From a checkpoint of a small self-supervised image encoder: trained on single toy objects rendered from many sides on busy backdrops.
Rows from block 3 of a small self-supervised image encoder, named by matrix and row number. Rows with one number within an expert belong to one neuron, the router's apart. Each number is 500 + 25 x the weight over its row's rms, rounded and kept within 0 to 999. All counts start at 0. Numbers have three digits each.
Before each expert's rows are labels from the 100 images, of 14848, where the router gives the expert most weight on average: "responds to" is what is common among them. Only what is clearly more common there than usual is listed. The data: single toy objects rendered from many sides on busy backdrops. In brackets: how many of the 100, against the usual share in percent.
# router: slot weights (model.blocks.3.mlp.router.weight, 16x160), inputs 0-159
# up: expert up (model.blocks.3.mlp.up, 16x80x160), inputs 0-159
# down: expert down (model.blocks.3.mlp.down, 16x160x80, transposed), outputs 0-159

# expert 9
responds to: white (35 vs 8.4)
router.9:511486491466516508508481491491521508498501493520544471501472501510513528526455498486516521485527504517474502489516473535521550494530519491536446500493467501527547536565493523543549528508479516468497512537481481492517488482491479508462510483514516497506503459498485514457526508521475500523509509475497448478452528481467511473523490520517549508528538536493520456469451532533497497468502524478495550490545499526524466478488489480504493503537515498543507520518511520535459480540476464
up.5:486533511507522526458530501535471482492445492470523483500481491498500486475507501499500501523498541516475528501503504484525536507489497510467497508526504500480477510495459473472489474505510496521536503496486495512521486557477446473485443466555522460527536500499478488497455485503530499539499480445467503477526510500427518453470530461490522532467525486482546515520509482520469524493499479514476539500441500495493502514527493496542493507493464446517527505476509511529518459513507468
down.5:502497514503485506490544511438507502511507482477484580497501491500502505504500546527488474484529491532523475471538515541509504475500541538503520543544498502545518528489548556521497491502483465492489474560481472474469473499480521496459506467493496502533486482500491520516516499488513525515460516514468480529535484505504504506510472540500506528501472536494508496511499486532487461523504504510510562441482505529508525456534520453503442485492504519514491449516489502526471498486472513
up.6:491547503518518520467533511536477485493427494470526467500493496500496489490506489498479503522514536508493510518497526487530523498473502514463493504501507499487488502509467467472495469513489499527512522496487495505523508578493469453489431460554499435505531492499480505507474500517523497525506462454469502475529506507425496460479545474484506535482540503479514495513509507511482523502498498513479512498441500483484497513530454490532497491507477429514528500477509512488510447508503465
down.6:513496516508486500479551519432516502508500484476485581495500495501507513501498542516492476484530498530519477477535515545515511471498546540496512536540498501543530524494552558520500481504486468490488477551471466477480488498485515490460504467496493498536472483501485521519518497485512517520470513512462475515531479507508497493508480545495505526514467534491496494509497492518479461533510506514514559428489506522511514465544514450492451477499500512512499450514491505519464495494470514
up.7:498525512533499529459537492536473495499448507484513472500488472491501491472509483508483484523491541472512521488482523486513525506459462513482498500486508499480517471529487478485483475498500491525517489520499495485553486570459481470525451470529503444500556510499478492523454505517519488531546480486460507463522514497465495497465531472475494535490481505471492514515531471518470507469498492503477482509410501460495481504531478488505502499516463455497514481469477525464513454504517457
down.7:512490519495495498498514517458508494510492507501491577496499486499499515502481534511510483475500501507529476489550498544552504487504567534469505557521497504556535517490546543543527506507491460480490470546499473481462479492463531499455517466492469513540470493500475524505507492494521525530474499504476473517550468498506505492503472549507511518529495527507475490505496505502483444539487500542508549451491498527516518463501533456500467470492484495469503486519492521532484499495477503
up.8:518499493489483492466496446506456529491510487464464493499486521522491487523479473481483485497538475523539494491503481512501484510499527526516463488512497498442503503506415462451444438502479529533460464506496487471478506495537557510488513482504447499505483490499521485457493511485506482477479516460506496523517516498483489487526537483479509485511515512515470522505470497491510465541498498526459513499479502574499508520583525529507489476499522511540534490495497493493496497520484530
down.8:539509560513472498537468482515493520499460467519509510499502466498489472498477496483532482535501511487465504494458486497492492518500463492497513480524500495484465484500527488517479523516517536510514496445435502546525436497494526518534491545476498480457477491501494506490445501489500466490471471488494537455481465489463483498493463491455464463492544464477480500500518494481509495525544499507498467529500502526527534501426486493490499471487516461497480534527487480449495533489488520
up.9:507507515499498514444485512535450500492455501462475481501461495492505499475525494499477493518505513485495524494473517498527523498498470493462511502528496499478489487492485476478482471493530484516546475509466498495539486571455450469511428471549514460514505488499499475490455510502523493530543500484523510480530490497408493464466525486506496525488539482491540506531540467517470520502498480500525542485463501502491516518537488488526499507484470455512535466468486515500505474502505505
down.9:524505523498494511498527523459523485506511487515481570498501491502509513528519525530482488505527483506540469478533507533525513476496551565480518529518496502529538506502538543530489493500468463468489468554482445473479476498492520488491524509514509527518469456500500541523547518501520517501478522506477489514529483496525498507527452547507506535487479536504525496500482499544492450511518514547510541420490500530493528486529516466487464505496500522504513459515504497523486513475483500
up.10:560483489470499503490468517518459525477493467486489507499537489512551529512500487523455458485510505483512512474480476473516509555517510493533466483514490500478519510563475464488470516525507528481504478497498473491538458506536509523490508514491494519489485503497497517484492519498490451503486526505533478503499546499494520537528495530467504517491504492458535474461486457472486547474500493542467518532461506487508469520543517574526526473499510514563511494512484486499507525459539539
down.10:489472564506456478496526497516534509506480468533554512496499509494530500492489487477510498507529497473500480479518489535468479462486517523455500502503501509508512464462546493517460451496494507500504478529485476517491455497463486499498501524502532501492448487501549480500495505500497505474483488499465522486487451482506519509500500513501491464527469510503428500503511516498521477565524501475521484436503505550515515477473499469443517446479516475536476532503489517464477487559470483
up.11:524522479510480513451500533534459473489461519487487518499470494481492535510519495497455487527521490514548515499470530460498512516461479505499503498489514500467499487515462457468475461507471522523473554493482518492514525541519538486530448447523451452474543477502488529504506520484516496507522480492493541480504537499445448486505528497478489552527525520520504502509500508490499530500498515504506488526461500498490511512535434502514470490508516476484526499448472526464501461502480516
down.11:520476545494469506532523486430524521507516514506474517497501467496499505506490533478514493492522520529508487490516493523533520489502545510543497530527496512558555500494559551551512529503499492462513463527468502508487480494463532539456538480486484528535440487501505531497499500489492504546465505488447468473517467505505511520496455545485479513502501522494457480494487509503463479547506509486511509454510498526537497491510498468483471494504493476462512470524505495499456495507466524

# expert 15
responds to: sofa (32 vs 3.5)
router.15:497526488474514512488485527527487532501478498526495475500486492490485511527479500518517492492524554483536532464480515491532513509495544498464514497488510500466501480525424470448488463496481545557494501516482512494512494519514528453482489447475463492472532495501471496482539493516518496517509476464492496500527503512472518519509539451488503524488516510497475493482490502462500497460499501511458478498441500541480471575557489496516467507486478470504564509497533507533528466516476499
up.5:490501527525492483480497466540476546497503499527498489500514505487487494507507488505498481503490494460531504471495468532513484512471537565475474511472463500468530479495483467476457474519477511530469462527524528500497509498502526496509528499482455518446489522499517452524446498521489496491503475506435521526530492495562529542492529468478508478532448514487467486504480464492507519527499482489489493509488499530491491544528568501457496476511470455492528530520478530503528484524471474
down.5:472496488487506492540484536496518440501470533482482454499503497498502512514526480495511531479482516483502547496470503499515508482490447474560507507480498495550543522495547561552564534486487481415539504543497468481510491498512465511488481491516554474521492503500503534497538483516474496511529525495496456490456516488509515515514470525513474493469539499506538490486478522508502505473511500510501494451489504470511499487459472486539503511512495495511502480485511479505484470478554488
up.6:504510510496502496484526515477498466506501471478438497499479532549487470439524474505507492531481476530493492532465478504480489489540495480516489482519492499515448488475507512494501508482505473506518522470458523499505485480461483508517509506559517504554490503502466483445474496496518507481447518475557495486514486492486498495511499496514482470508528438496503532546503549491510519520500494552538526481522499486527548512513514435538494470520535533494461461510461469482479523484489523
down.6:517511509508490545518472486508488519516490471549509533500500464501511488533512531515478517516540492526509502514579499482478503497501545517487503493497495507482447505504512435449432470551499536547464497507520550533485500501464530488509585484517489555482501487500498483541521513506528496478509498503469530500533477510510518513507516429500519501464476489507488512508503501512523462488521487519501507479513501512491537477509498465462505496521463457490486513485518506503517527524465497
up.7:509505516515507484506520527479513476500481469500477543499499513505525509467542499472446529514471467515477487526499514525494501509491493484503520501544525501520451484465553518512481528510493491477523503498479475519505505529491475492499469551516525541505475472501508485528538546497526504485500495527500508512476495504524496480538488532517495460441510440529508555507534505529499495600500532510541497484544498491542517500486502480494515498503475476519446466478461507519468528471538498
down.7:508497525513484497525520495530520546506510532485562530503504499502533474497502500461478495532496525512429467528499498510437499494507531490477501489534499496520432449520473496444456491504491496513510540493489473528517515496519485484501545547495549527479498486499505540515490530523510485502528467513538534483453469501490455513489508498505498498501482487492443511463518475527489518521512522456512517518520502516506496489459504521485540472490547487471449511501487484445481523495512491
up.8:536443514489467522505496475476493473498504480445464505500513490550525492496499483488490513542460463582514503508526505492528528478506497511490496484502518501517451498481510529490457506487483511500470463463509561530508508503478499496534513504561530515565524473502484475505485515512511491527436526483509541486491510519490493532536474490514475518516515476500470513519459523508496537543499527533513500512560500513439517512494496527507501503508461492490463470518503493490482538491511509
down.8:479478505520453489505561500460510536490555483469506544503499517505500502482481515491495467536472507568465492537479509485446483517515477498491514477519504493538468467494452559450489492477519479496498494482479510508491507504506507513499508474467525517524523513500507483499452502493481500490490491512515522512467480517495467497478445523491502524526477507455475511496525457525503549513511502430474489574496503481488474494516525554491503511503500530513476468533478469485462524477515512
up.9:522495505487480498504521539452496509498481489497471548500483523495531533478508478478450509519475468518486490518493506532526506516492488471514526501536544500528491470480524531520506526502492492465526499499475439510503499547494476492491465520521521529511478479499506515511540532485537502492540498506511496526479499487489484484523473535508498462455523467520498537526569524531497492580498543509514507484541498503541511507490497487503524506526502492520468435485435481522467538458533487
down.9:515502527513478499531526473518526564506494527508550489502509502505531477505504511462464494527486517512444479522508495490462496492501527488455512463527498493518437448521454487432455487515486508535501528499483460520517505500500501471521547534493529526466496497500520531520489533528506481500552463507520518485460465512506443503487510488492498504508472499492433506454509478530492511509510521452485508492499505489492484498488514523471533467491527480478478491507506485432477524488513491
up.10:498500504550502487484514493493517474499499468478505513500477480559514481471531515472478517527481476526478495555526536501475515490503476483477510487550512500505427487478536515492478513499499490488520481477527485505485493536471470490524507528567538513589502472498513488550494526506536497501472520512501508488486490482513499474556503527513505497462472432523520548514499507535504495524499531518534480498553500485488499489501500493501518505501468482488441439479518510508486540488501498
down.10:479510522518480501517530510503512527498522539469541525498501503507511469504500485452476491531488525527425464541480512507445493502511490487487505490535497493529453432503462511430474488488490469499518515491491475502511510505530474507476534509491528514510511486500505527512476514520486481500534459513544510493436462494480455486492505521505489484514479486477449508456505481508499525515498522421485482565516504498509488509490498510484547469512530499479482488514478478447471517502501502
up.11:511497498485489496502483527476496514507508487502508517502484514522502508466512518503529495532522469520473470505461505497459511533515467452525534495542509501513494504494521514524518518490560496468538500472474521501508491502469482522467480511503495505509492510500490526467460476460561512518492532490575514487497500458437522459481487556516512484487530467478518513521556471516475551501498485538498505483515498505540549484495511463526479530505557555499454465506500460481492502484522485
down.11:521529505487484504557494558486477556490515512514565519502496473504496490484488487435460463526519497522439468543509484524481511508518533505461517496521497502533453484498452481464485538505520481536495524445498502518509492500475537516496549520482536542487472508500495522510490496494533463483527467505510501486526460497490450483487492484495482505495500496493458499501511498546503539513485494471492511558518513521500507487437510486503493479495510484475461505469488506498499537453480502

# expert 5
responds to: from above (79 vs 33)
router.5:522509511488509524517504540472534527505481471493481504500501491503517503521485505504508510518523525519518500477504501503565514524515481483571495506517484500538567515545511518544499545500478492472529501528473474488500484500499464501454500459551500489489512472500466530496530492529496498502536511479483472505474521516501506486539481533481485501473535504482493471455442518506498542485501526529444483545472501490529477511516501534519516502521471489541545460537530463524457518477540534
up.5:484511517488534493497502496541536460496499498535540483499456497517492523475532522528528485547529484495452495515484499497472516476489536520448526524518496501438462475458520481477517486481525530502499528474493527549480479482505486510520508543484517509491515484502524535522490475511538499516449509451452483474519491511490515512496524468536515512520489466517503504534518489470474473510498464462526484451531498470466516503440516495491465506466526491493476561502494506510546478512463485
down.5:473518540495517545485445470563499531499528533514502513499505525501514515500503531493493497564513502517505520486477476519474509492505545508487503525528497502470499523500537460458444462501496501474496486524513497508473481494545507485500529571497502540483529502501506528501540506530527516569475519511491506471443464528551510518498486508500466536480499468502477496496485507495449512476494476500508517489528500501537490539479487504524474499477532504439527540488493488502549477507518490
up.6:459512487475479524490523457499532506489566522516523535499517514519496500503510496511498516485465491511464497500517457508471511478539501547462483500505474502513493514505533515479525474488500483516523505521559497479478473403521462488515566506488554550520523508500509527523485511502511507517506512531457505512508525511537508473491488498499521510511443533511480459496501523513493508492497501445488471456478501454518480484486516486457513512534491522473517512481478535541503532534470490
down.6:551526555497497548544464476516520519493481500541537542500503468496497505495463483534476466544543469510500518496519476527491519524501532541479501527499492490467485427523479486462509485528502530505494487467468540496525462486473505507534549497494470522479492510499496528538512478506531482515491488491456465465540452494533508531501519488507492507464501460499477487500491531493492472520497487519480547511518484485475511527467496484503495464470507460482510531503513500479564507479495476
up.7:499496496466501506504523494529502469498509514536530466497449486520490517481489509533543509532545464518482494529472496499495516482498524516437515514516503501428450491458512498457516471459527522508497532480470515530492463482481509509497494527465521508482538489503526527475483480487548484511438491435449481480531511508486474512492471466525505526520489491535491501537529474501481475494495472482497526471521495472476516507461513491506470517472529488510468546499478519502542483503462461
down.7:487518553485507542504440475553510527501515521519513502497508524500522514503495530498482499559513510514517518486479469524482511492502551515493503534519498502475496514500544472456433459503494492473486474527508492501491484496540517479508533559495488533478527499501520517502544499533525533563479523510486489468449464529550525522504487502500462532471505474502469488497480514512454516484487478496499522493530492507529481546484491502530469490477522496453524545501494493489554477509523480
up.8:498496520477524476514511505543540462501487494517563478499453511514500499469547529512526500551512497478456498535498490503482516460502538524462522519515497501453479463455522476481491491479530516515511515488498514550520503481504497513535500542481529510481500483502497521506492477536539508519467507471471523475513494504483505502497518470532506503508511463521521511518504497460477499528497467476518487471528498473487516505421528492511445507451512485473488581517516483497547461514472473
down.8:485511541498511530493460470578505526507533528516517509496503525500512511493510535493493494568510491519499515493477474523474498490505555511495499516509497499469502508492547470454440464490498502469494492514513497519478486492534505498518532570494502543468521501500518527503529503520528511562477510510489524474442464523555526523496484502506477525481493478493488500493485501493453501484508475512511523486533504505539495541466500510514470489481537512447523565492496479499553471510520491
up.9:504503492513538492462510471516526479477509503473510504500462468518517510481464505504476481451501533455469498506499503517512530495492500563474508534476513501489463517502501499485506462504528511483483513507528528462499498539500490483511461496502476464491530501497503491509477530538517437528496481543490516470540506504466497487485543467517544518511490497548522527524533493478472453516499467457511539472504502501511441508479505499486449452491459453533470537461490553466512510514490519
down.9:459516531493499548481459483552508521492499533524499475499503526501505518514492515472496495534517521500531517485494477525489534492492547518481502515511498500470503536499519456458466439500491505468488481538508500477485502491540520490499521549516503532488541501500503531490549497532513520569497535495483500462459480518550482526501503530495458544479513476530437489498477538491450497486479481498503513503528487499522479541501490488523483488466522495440518530488503503505554457498510479
up.10:509520520478519490521512489535513474497476514534526496499462493520498533469504508505531485526520462507471497505468508513470515481485550521448491520496505501427471501457528477466520486488531518490476529503495536524510491491503500540516477559495508494485509502500522519505468494511530501522445496455449468491515482521473498522475506460524532502513505476511490494544542495476469483519496464470547495460526497480462496518426513499496470515472503473513449548505471516503550484490475484
down.10:488521553486506546499450487570502534497521527516519520497504525503513512503490520483480503558511492521508515476480478532480512493506567505496483530505497502474505519504531460462443475508492487466493484524524487498483484491545499498506549575501499551481526498501518534520528509523525513570492513511487478472444470516560526531501491499500478530496501486491480495486480506508452506490493486493502522496531503500527495544473498519513465493490532510454520541508490488492546474517511492
up.11:486529512491487490497523478522517481492508533509537476500452499513495544495524515506538506505536464503468496504483519487491519486519538473494511520497501502475488486475534502487523501460534522487478537534468534532492496526486515503502482531448505515502500492506525554514507498506496496522444513465443472479531490522479456543477505502529519511511484489544494502524526472478478460499499461458525504468535500463472542501431486483492467518444524482520452540517478543510515467506464528
down.11:462519558496510537478437458556500525495506536513509497499501523501523513516514506483499505559512502502497514483495475518474521502502553501494501524520496499485502518507556451462472473511490509461503496524507485514468461494530506480506530557503516538472524493501518536506548514533510517576472512508485506460450465510546495519504489531496477534475515476509460491485473514508449514492485486498506490488516495509547480528483483488522478495476526491442523533496489488500547475509502488

# expert 14
responds to: level (60 vs 33.8)
router.14:514553512491567501469516448520499498499481497465496491500521493488511462495484491489481516487490540455425491502532501514465523557502580494524489496526508500520498525501519468521545536510485511475443543474502546501534496490530525495443480547466473480485504473499521477510483543490511498516456501482489467476466492512494515489503544455522508493451525490483498475477516489509472489509501507495546485497486501469461508529457488516505512498501513468511487470496515506482496491523493513
up.0:528427485478482504556482481435530524506537514506455519500516509489511505521496519474495498472495491519517516505488492513526520481526470521500523508482477500528552484520504546541494470477510442488527495514426473497514507519507528537531482460478471494483518469500471525481518499475498512524514509516502518521481517508465478466505456530470495521504519554505557499502524463516496516502500517505471525462475498532535457460512521498502510524517517501527534544526498488507459473506526492
down.0:473473488509515482534520507460487477503526471480520464498502481503478473534471506507529472458503523469473526492465498505502503567529488420614515501488501501525471504485469509489582474489486490490489485522510521470509512504523524520492525454497456507487472481500508477517494494498451545494475502517486467522478510505507525509526480486499496505454478486481500500496508503558518481485526518468497546530472498500515472534501510513486492547505513499498528473505513509527510485498472494
up.1:485514511476526464463487481508510458504474524453500492499537499544482478489495487500488524499519503465475459533527522543480463519512534470535465491497488499543488532490568483479522526531500513468458536509507542530499495495528509514484512524540540507542457531502494502550527537498523532472480507515508476521457464504539511472473527484519521454479475492506507473482464520541525477522501485522535488490545498473464513483465520501488525468508525512481482487529514520507485478525524508
down.1:515509494499431534506497531476513558497514471513496528503503515499513525482491521505470500511541464577526481462463503485484492443492473527469464473515503497471465458533548523500450514496529503549534484531493466481497453501433501536537494482446509502520520510500488482495470495489490492527503506496515503487536486495478500569475475533495494533539496517474511506500500466523492515496499476463479506489509513520508528443541494488504493517485486506512499502485481498466467489512492490
up.2:515446516487479513554494476412558478496521524500441537499508502488520485517519514500504482526508504533516531523479479483526517490510483508487533507512482500532506465512504548491505497489537465510501513487419483533485461505495506525521522463498512508508513504501473539483516470534485505533487511532484499494482484516484455449482461512485501499475484519542524500498510475523490525519500498482473480435492499508539465458525540510499512511524486520509544510537467494518455526498499507
down.2:483480495511540482508492502475486457492523498482508489498503469502499479516490495506520483484481535463446523509487487518498514565521503457632524516477501503521476507485453505470568463487499492470500493520488524488503526502555488512468529490507475504487484501500472499514514484523461520498471492514506501510467517504511518489501500467515494491444490477488501501492520491528486501500553498471508588537491502495526476542474505519491525528523531510476518492505505502542528516495485501
up.3:543479499508477513547513494441552507504521533529487505498493506514527519522516510482497504510468493530517532491485513509531528498507470520497522514482464497513553485532529549543493479482506476492530496503412467519502487507494505523527479465476501479482532450500451535497523493510507502533516520506483517484487519498478452492505454542499490504506518554523567501492501465516479520479498522518466561481479509479543478467514532498493512519516498491559529539502490499502496503479524502
down.3:476498502511543478522492499490498438493525479490532461488505491509503484517497511486530485458482547431463516504493492517512506578524513411615528501486499503530486501495470490484579454490489524475501509481493517476516529506547503488505528485502449500488473485502493491517521496520476515497501500518485474494460516527524484490504511484506504487451472483485487498489509518499501490490541519494505481516490499485493473541491511501479522509517512500489531483498515531534532505498484500
up.4:500440476471503511535450491481521490495508528503477541500477517485499522515516518461509516464521505499521503499484474513523518498560467530506524514502457500515556491528482528546519471506523481493522518497451491488499503520495491522527462466481511471499520479498458540489515501487496504529527493531534515489491507512438483483491467522469501521520563544521555479489502457515489515466500515486474507451464499515541496498508452507542484524498529476534538562520519486513504484512501501
down.4:456479483508558480533513493471499449501516466484528458496501505504472467538477511503531490445513551445481514486504499527495509554523502440591515495486500501531484489504447505506575444487485494491514519501481513475525528505525479523489501456502451481499473488500501494520506502499451533490507508515477473499484518505504485499510496481495487491454465491484500500484509523533503481491551517462498526507472503490515482526510499495493495510523513496522553493510515517536511480514461489
up.5:490522481484509490489480491511532496508497496511498552502529489402497518489487496512531504487479500490488501511502487472509499515420499556495488500482565502491542500483519505498512490484480505480494516513533511490484498396499488502512496492499489455505498488499472496522538516492506510493488468399449525482523496499535514497503503521485500502498540504483497453477482521497493503505499500524503496509468498417498534523488478484457536519484477528498514493494528478522515483491520502
down.5:536450480488538520474503501482469515499503517493451517501501523503498480514473545486474510510478466547518476513462499480476513494501466506545486485525502519473463504515477495473455512506505474494552487500486478493483519497501445533505491501481539502487519493499531513474453513447485514524532476501569507551508543489442505559499505471489483521496522478483510518494501466514486496502524487457494490515487513560522530505558491517547488510522536500522457499537498454500495525514511512
up.6:528443496473481518545477471417559480498532531498424523499513524488510490516504510471501487501512497526523527529483477503522516483510482517493533515506473499528514482514498544488511483480539464504497514492408495525496470489500533542517496458485516504510511500497468530453525465522509507527496524509504508496494499521466449462478470511470486511481503513552529510504498477521495515497500503488471476444488498528518468455522523506493515523521490527504536519529485501514464515503502509
down.6:498487489505536486513490539470482451501514488490514465499506485502499472528486499511520487457494543454451518504489494527512510567518499454639520517476501499513466511490463497472585461492494501486501501521496516488513525503563510502475520485506469497494480495501480494516507481519472530497491489509506485518496517513513515492503490472495498492446487475487503501490521496529486494493559509483507576533492502488498486531482513509491528529511523506478513491508520516521533511491494494

# expert 8
responds to: black (26 vs 8)
router.8:488499484525480537481473471505489558500478505499493462500513484509489476460500507521482475489477521498546518468472523483519512496488465489481507507501470500471531457530510500516495482522533527515526485537488483487548494539476489482513490472461474493527537536500490507513433492482494488568541485478450468488514522496482504519460490491479497516508485511493493483501548457514422487477499470480457513488445500441499509509528464475527483508494488458496540486496492499446508489506466502
up.5:529496495498517514484502516479518477489464468512480549500474489423512495488482500474483505509525528510485483542501502507487519517460535498514514534539556499548510529481472503464525539500503513473471494482512550499519531476485510488461464565519505442493488492504479494467515502453538507491485500467545539507493506475454481485512522530513498499485559496525481510528503520502509481523500510506532572501532500524461524512487458517527481505475537508494443468505505506513487500501510522
down.5:506485517502506503501498543505481485502523488500499507501504515498516521501491527545501512529496523490510503492518467509485487486492476525473485558546498498481508509467550485503514530516490516466492472528539529512490484495456501500436545525521537508545506479500526468487485473469520531500504448493489486529517467496493569526505526457507492493458483467539447503539525491515540448452484547476524536522478500525515544458482459494506479464477529512492458491488501470471489488517523490
up.6:506488503485515506447473477497479489490467491475506524500514516423516474501488531491473511532506520520494476547509491479474521502466568482455522506509530500494454548461472501464497490500495526528437478524531533532507501504495532508458470489476512474488501483504485478468531513494515502478498504486539513528497510517440474481517555468515563491477550516494502488527512515469529507531501513485526557501506500523511534501518499525550499512519496475478470501506478509518519466531494489
down.6:507465511530479500499501549510503481511508502510492510504507501498521516502498538529491517551492507508514500467509495503485493473484467549471482538542499502476495501476566486493506528513483527485499481511542523510477477496451503499460537533520531494518520477500509481505481484458514522502491421494483488538518457501506571526498514465505490490478477484535460505531546502513531455466485547482527513496478500522504542441491457496479476457481530513460464496486491455463492505502512481
up.7:525505512433515498501516485462493489506487475524501457498474511524513516486516503503493493503488523509471493531497492485499514502529527446509525511525478502557484556494502535509524537485506515501509505466497497506534497453474502497511498518505515488514473496520509506425532494491522505507478538420565489497496502473428493474506491516530500481461580486518459511535532528495501496512504506507504540504511496529484545482466509505538472482484519516549465481512516495471505456509512495
down.7:471508513503579521549474517513477479500493506507497443495508563498513500554528510524505481535496502469511489473527468505503476494500497531482519565503493481471511509490496469536525513524489503508499502542531479507470488494505492470460556509534517519515501480498552504512548466472513515486530472504521502523546476503513523495513519468492499488441501508536496524525493486518522478454476547475504503484465501528523540491465478492532482483474538464510495518460484492458499493535517504
up.8:504513500503506452576504555483526424513498519516532518501497508486504495508517504488507496507481485507486459528480503519511477447480492524470476489469541501535456511483513547508502481511485473509470503458500469493486525496540496504515505503486525505454465498502476520524524484476519497457508454536502501520497469509524508441505466492516504490516505520474537514496489509493525512538504501543508508470516498521521462463451516506471511471551512538493485589511493483515510488484518465
down.8:520539501474513555496505491482488568492515518509439532500499498500488530482446496532481480489499488541494519501490461465496496534512482538493496483516502471461513511472481492500479490495529524535514482491512535488459458497464498496504482486485443528539525536500513472487487490504520519533485587498534486481507522488483508491463514521495500510500534461498466483506490492507461496487475446484481476535500486481519513550531508504527496560476518513483556466511521490552502516506508510
up.9:514502477487506519522512531472515466493464457507493521500476496444507492489459514485502504502525535510496484541471507510504520493471537479505490512507551500537529549492452543477525504512501508501475502474509520483510528509505508478443444519527498449505495490504472508454504501445546490507493513472540515516484526485435493492515510496510514486520569519538481533505488519501489471512503511503496586518524502533462517549497463538537481529486516495519484488520521483518479480501489505
down.9:488495499508512511515487544491473480516518481507507500504502496498499512512506543546504515527493525489524502493524467500511500479485460531480500538535497509472534510468542478510517515529494512467508458520542528501493492493444508498444556506507505517535508484500512462507491467471510530495512427491480483532550466497504559504509529461494480487458481476537455498531529483496539452455481557488503524539486498514539541451492464481493483462478508505489472494479505485482488490530500481
up.10:523478492471527505513469533495525439487509490532474487499449501520514495517498527509527527492552555493498503523515482483497524502523511510484489544555506500512535532500488503476533548521489500478500482519531536503494491491475499534482490530534509482532490477499499479462555499472522518484507518513531487511490518488480479469528539512501485502474523456551521487492446546459562479493500524514516522493524500511477512483510447526521453508464478537496452523523506515521503450533496512
down.10:496464500519503492496512524485494449495521498485481485499506512499497518501505519532517509528495525479544512464508471494513491477478468524475503559538503502466523542472539496475522511519485499476479482551525489491491473498508488500420524513539538503538520477500525486496505471480504505495486420499484477524508487506502553543506529467488496504452455474547464500514515485493539465445480541487507508488448501511471529488504442504488483484483535507501473481478508459485490485538515486
up.11:508485499479541504492471517495524454489500499515486486500482491506520491528489533506516534502546552513480520514510494469483523526519533485497517527557517501535513530487492494486516530513470505470501478494549540518488471497488492501481483560518509473519499467499522475461555521465508516473512515507523488514480511509478477481535530512511486502462526446522509497504473551472582478496499533487528509488519499478455509477500439539517471521471451517500445491520511510530499454525509521
down.11:500470494517513497495503511492494447491514509485471478499510517498511517514505515530516519544492523488525517462498479492496492492482470511477502554535503497471504542472529488469519512519469500483482493554528498496482471498507475495423523525547545498547522460500530494498520492481507504494486438501497471520494491508502552548511523469500501513449462475537468499513523484493541472437485545480513508481443502502460521489503438516495502491478544503490475478474509459500484491540521496